From a checkpoint of a small segmentation model: decoder activation elu.
Rows from block 6 of the encoder, named by matrix and row number. Rows with one number belong to one channel. Each number is 128 + 32 x the weight over its row's rms, rounded and kept within 0 to 255. All counts start at 0. Numbers have three digits each. After the name is the row's rms in percent of the matrix's.
# r30: branch 2 reduce pointwise conv (encoder.blocks.6.r3.0.weight, 48x192x1x1), inputs 144-191
# b30: branch 2 3x3 conv (encoder.blocks.6.b3.0.weight, 72x48x3x3, transposed), outputs 18-23, a 3x3 kernel for each
r30.0 092:147128161128125153128121128128123128095138128105054157128128200128128099119166137184137128128237087227126128161118159148061070039150123128128132
b30.0 104:128128203183144128167167098170181128136167114172145127139133128141174157128170155111153137128134170128138145104128162128128143128128065128163133142128128128095128
r30.1 090:128118150128128128128111144128113131134162156128141151069128139113128145066109128065128128143216071135071117128160146128096107120178138128132128
b30.1 113:169119128128112152095144128150128137142156128114088114141158128147070137128126128182158137182106137130128110116082128091143132163158128128071128056131133128128128
r30.2 091:128093152102185128128110115140128206128128192154174156108205128128061182037104094128128112109169022128204102154150123162116128128128151128102128
b30.2 112:143123065128142128133128128158128128128127136153171185128115150128139190109149170123104141128149151157184160090095128119128147128186155070086160069094114094128128
r30.3 095:089128128128128128053128138174176091135157094152128163064103178135107118110169137128128137128168072204181138155128135128034052081185141128076128
b30.3 100:143143128154128164120150121094128164128128128123187130128186187170132082139128128116176181176086086128170188142176184125122128112128124128153123127154117126128128
r30.4 111:133098110114105184128155131159106128166128196151128128110128094108128128086076151128128132128159128087175141166073046155090092062128098051051153
b30.4 093:189128131128167142039147160082128129128130135132119111128128113105119128128115128128091128128178114152114183128128103128180128128128128084142128109128093086128065
r30.5 133:178128128151174128128110147143128230148128185143128145156192163191128146109139073061128081081128128182153108152158128148169165210164154172159144
b30.5 112:109099144100118135131104128128128128128128124133164128169128170165128132168131128125156132174161132152135145135147155128171140128114128128144133117164128128128128
r30.6 116:128144128128171128128123163153137176191128172128136146124173128112128148096141143134130128127045128083154128098147122100154122168098128094105128
b30.6 084:171125086122169128039111128128128128128128181128156127131128145139083128143153157130128128142128128147128128121053060083139032118112089055058128064127062048051003
r30.7 102:128120160128128152148128128163128128128162180147120171135185128095146137131128127122156128123030101153207128094128093079128119128128080128088105
b30.7 088:208157064128143151069103132087078125148128142119152128120100146115077125127140149079128128128171128124148128189063029127069055128128128105098128100098083128063048
r30.8 099:111128128144174128110079139128160144101128180120079116128143150160106128154148153128128146151053128128128153065146127059171128128128174150128089
b30.8 087:128130021111086106105116086074113131128082150073112137133128128132128190125152128121134171131151128128153147128085029164183094165116089128128079128181074128108054
r30.9 112:179094140154161167169155128128128154136144162165112150128193107107091172071128128128097123118103074055148133087188128086128128163167136128145101
b30.9 105:171142166136132128149140148092108146128128175116179149128094112125153111128128179078081097103161128128128148186113112128085128188162157128163165061077143119063098
r30.10 134:120099148160128110128184139128128137090158125162094128142147165188128170128128147128128128128078128078128153121168148128177149131144128162154137
b30.10 106:099128128128152130155142162128072111101124128104110128134128120136171145119103128128131128128149128092128121133150128137135116152128119148129131137128118114118150
r30.11 095:099096128154128110128100128164128128089128182158089163128128128128117144145156164142128142145038128128171136086166118071192128172128128128136100
b30.11 091:180143072190172128109134098074097127105077128092128128128128176128107179125128153090105181128152149131129132194127104128128140111128089144160114131179129113098075
r30.12 090:096140128143128128100126137183128128064133128128128088140140128093138128128123128000157128128128128128128128128128134127128140128128141164142152
b30.12 092:128092146097082172074128128142111107128128128145113071128128081167113078117128128143128136167110128136093120066113149084129165128128113053138128076128179128129130
r30.13 094:176128080142192156105175120151165165153148128128128124155182128157128134134097128128127120120128200191128128126168128128185138168160128164139128
b30.13 107:130128084128128128133068138128164127099116128050153128135157150128091174128078128112195152037128128082128124123128156173081082104112128128128128171128069187141066
r30.14 090:062184108128147064121121131120128172071157152128128191128134168151148067165202136175157128128128191128109149143149179145124093088117113138097128
b30.14 100:139100079096166128128093138128164088128083157117131146130189128130064181128131128171239133128094128106153128128143128128156128117128128094128128128185156159107109
r30.15 101:185103128128239058071176126071128195128128191173105128159142146184112128096128117128099114128128166037110105128128119103158128150147132131137099
b30.15 106:128104128128128018131080128090096120067142128128168128128112128080128169128128172137097153128135164128177153179128098218160084190125051171128074212161073195155107
r30.16 088:089114146096158125128128124128128128107128128089098128186148098147122184128123128128115093108129114128128109128106096128156148114116119128147128
b30.16 090:040118147070168183137128139146147117138128142137106107124151119126139124139160121157137128137114170128145128115128128102187178073128128128079128155177109128199213
r30.17 086:201128128082158128099117128096126128145106170128205128185080128111100175128128083158128086089071128128085128130114166115201213209128187191171136
b30.17 092:110128058128128128109124154106154128128102128106166128140193128144100128128128106131210174156128105128087099102099113127132111128128141128059110134091081131128092
r30.18 081:132128119130128156137128115122145095182160205128128152128137132128167150169137132185162135128066128135036128128118059128092094096085128090080115
b30.18 099:176128064144090141100111152111130150144097128097153156128111136128099129124111133105157157107135102126115106172088057157078077132154128090047081128087065143100088
r30.19 078:128132116077146081128111128106128164128188230128068149100133162053156113128184128183107128099128128175155102135128089137128128128106128106128115
b30.19 099:143121046137175128095119093169128143130041128122138110128211152165059162129128146128211159153089117104145094065093034101128071128151128039074078068128054128107058
r30.20 146:106093128128042128128137128148169128107166144158128164156078171123113114158154138102169156157128128057085158128167183097175155197144128188172106
b30.20 095:098083128128076134128109118117162128168128128151139128119075083127239074119128128128081128128176119158090131128121176128088158179128128116131165090074135146106147
r30.21 102:160128128128109125128094128128158149128163201142117198165158194171114128126171122085143131126116118115119128128175128095169157219135128184160100
b30.21 106:129077094143128128142120126128149135143157112128097128128203166128227164131128118094205155123153128164116123128153162152099124128128156128128123128131128128128130
r30.22 092:128128128122093102099128128128138160173138214128102128124195122128160149128128111124128128128042128128200107147172128128128161198128128139128114
b30.22 109:123102163077128050019120091128112132183146128166117085105158128120156112128128128146129128166143137140128134128109148045079075057054128125155128106128111128106111
r30.23 098:056147128087138072105084128111128099088141209131051128159093128121129128108153169128128157128128128068032150089100128096166110118123119129128087
b30.23 104:128128056128106128097157108135150128110090136128114136148186167145128161136148153144154168142120138102130129093128074128224153128116124104128051128199128128128111
r30.24 089:181159128096125120128089167192103179154070139089179176182141128128090061131131101128128085080128058055151100109122128142098128128122128128128128
b30.24 094:167128132079173109128119128128113128191128128185128136128128128128142133128141128135133158128157170128133128158147133095163111171115112128153151102155102157128181
r30.25 103:118132131128128128128098113139128149179069121097128128193128090128133128135155114128128112115174079147153118153120128140128114089135128097115137
b30.25 088:110137128122128174128164135128232163128128123128137128128128128109075111139051128144181143128121089128141122128071059145160128128158121128077067176128103149194158
r30.26 086:166123135109128194160075089128191099128105137128181128209075125128128128104128111128143117128210128156080128128128187128079101129148147128128140
b30.26 094:138191151128041163135153128163196157144174128107133128111116109114150134136128124101152128128179134113128131141100128155128128128141135125113106123041077159171175
r30.27 100:162088083092118169151128103128156128128101076091184116128128158128034128142118128196128128104084095243167128128090128128102090128109107128080127
b30.27 090:144080128128128160128156113101128078128122098128152128128132149088087128128093149116212145100109103063128094128101148128059127161135141057042128128140094128128128
r30.28 087:133149119059128164169128150128160181105082162099065144104128140079128128163173103162128116110130128170128109180106128194128128128099130133102164
b30.28 085:128097128047134162096128128128128128157128159144128128163128128154153128160128157143128121141144168128201128090161168064187166094099079104117090128204158095140136
r30.29 080:184125148134129128166144082105142128146071118091138163193166112060083128094137128128101074070128191122120128128128096128174159128128128181134133
b30.29 094:128128026149153128074140185061161165128109142128128128167128099128111146149128156128128105115128158108168128179118065140133114128163168161099093128128129128128192
r30.30 093:253073128128128179214124128128163128086128128138128128101158198147072165128154123086152128137174128111136142140128128142107128063128132128153137
b30.30 093:111139148174128128144099145081092106128153118128126133128049128128128128128116153128095128158184148131092129118158128172093128149096095152157179128144187090002128
r30.31 081:128101140080118128138154136128150210128176205128190181128185128128128120128128082113091128092128120134109095128194128138142128128094129128094151
b30.31 090:160112090110199076097101125161056124128149120128147128128157128128113131128166128152128104128119159130154128128085155066000128169128163083109159010044128137050102
r30.32 088:177108177128152128151106128136146138128128172128171182155162128119050125115116095092087095118158031116128112115197133100159183148128128186186109
b30.32 111:086128089153128103124080128128097066128159128165128128105195165176142199128190151139194148128150175128186176135125128128065036141118128139128173113079118084108171
r30.33 078:056137146128132119128180109105078073121128128128128061182166093107082128128128128099128128128101113092099116149130128158128130147129133143128128
b30.33 084:077128128168145181169170137128212128128128108128128128150128112114135128128128054134167128121138128128144128129095128145181167128149129192118083130127160128180215
r30.34 090:129128150151153121150142171056086128092138141113131179145179131103128128075102092128128086078072091040110095085128128115183173137110152179190095
b30.34 106:128116101128128128128100128081101086058109128109120128128163170166061172163161152128166128155105133128156117146128139143157073110167096132072128128128146112157171
r30.35 092:089119128034127129105147128128103128179190185183129172093176115114092123141119123106096142132128128201129138128115100128063066106106091053041111
b30.35 092:146058106128169128047148150153128090128110088147115099127128089151118059121105128135128088128112128128106128048047127046128128128128182042128128081128128092106120
r30.36 088:128128142081128128108128142140128153197129205096128128101147082070169124093125128128128127128128128151118128128107108117181128185086128116105128
b30.36 094:142128082090131114033091128128128137161120128128163138138128143147128148149153136128144153152163148142144139128101061093148069066069088069083089093142068062095042
r30.37 136:174116116128128156155150113090146128108128120144099128128128128179125107148128128128128153150128167082128151128155173141155130085132108128156128
b30.37 091:118134128137092088163121124095128126091171128082128161099128116068156128086068088109163125105167128128128128133141087148107023158150122146096094162128058128170110
r30.38 097:214119128107114128165093155175164179154136198144130165150169157113081155057128091128129113128128142087133105116174158086157163186100121179159088
b30.38 116:128099100128053035072093081128128080128128164128124128138134101148200141183184128159143125157158154128170131187128128128062068128186128128092145128083063193160143
r30.39 083:069182170122128128128128128098096055128128171128105201076154128092126128169128150125128139107133128128128142158117036167128128038128099094128128
b30.39 096:177119092122181182065159128128099146151094128128127113174111151178142128148130128104107185128163152128126166162132109098176128090126128128128128095153128120151151
r30.40 166:128116128137057114138131125146161153092128132132070128140135160137110099140135137128128128147103149128080150128162183105169146163136135178174128
b30.40 118:128145193128128136128132128162207128158175128151137128128158128189213128147172119174163140128130128140129128151128169128111128167128171128128102128128136127128128
r30.41 085:128128128088074140128166128128068162128147128169128139157128111108128128108112138128128128146082182083114142128128128141124128128089128085093128
b30.41 098:130101128069151128141128164141128128128129128128098128128109128126128104136116128128102106126117120138128128118128143106066128157139147058128145102104128118128117
r30.42 100:128128172059175154128065128185128128148045037050180184143153176124092158101086093128110108113128122125181123128011128128128124106053113169097128
b30.42 111:186104037128168128073128144101073128130128081128111128082052128108122101105094128099089109128128112135128086171116120164000128170186170128128161107000128153123170
r30.43 083:128075128113128103220072127138128128087112128122181092128077128128110093128150093157128108106234128108096109129090177128077063090102111128128123
b30.43 116:115128058182128129174128115129163142128114144113145128124149113132108128128109117124168124128126128054109097107128101110154144128128128166142159128189128131149186
r30.44 081:166133099093097105128107135163128160111073082111143167122128128128164053128128128098128146140187154168128137093044132128106067144077102128092117
b30.44 103:158128170111184128099128149145068117175171139193122107110063076134128114117128097157048098128144149128128128128155158099129137116128078128211173128151176128128141
r30.45 082:128139137101128128091128128114114155082090131099021125128168128128128128125128128156128114128142178129128128202107111229130123070070104127128187
b30.45 102:090081142082170104128108120112128112128120141128155128128117110121131126128128140128128128128117150115151124092128128105236128101095080141128128176233163128161136
r30.46 087:156115084034163103079095085166128129128054088056170088128123147090128128123128105128128128115128067218213123139032128128128128128096103103121145
b30.46 110:102128128072128144118163118128156131128128086128128118128157145154102085128066089119178134165070049076128080128128128136097158128154190128113102128124093128166179
r30.47 140:128079096019125115118128128150117128128128128079136100128113128128128165128128128177110135135092128097152141078062109069102066114065044055040090
b30.47 108:149119085129134128052128128128128118147088156167143114139133112122082109112111107158147121147127128128096128029022057055093084114128116024128128062128128084070060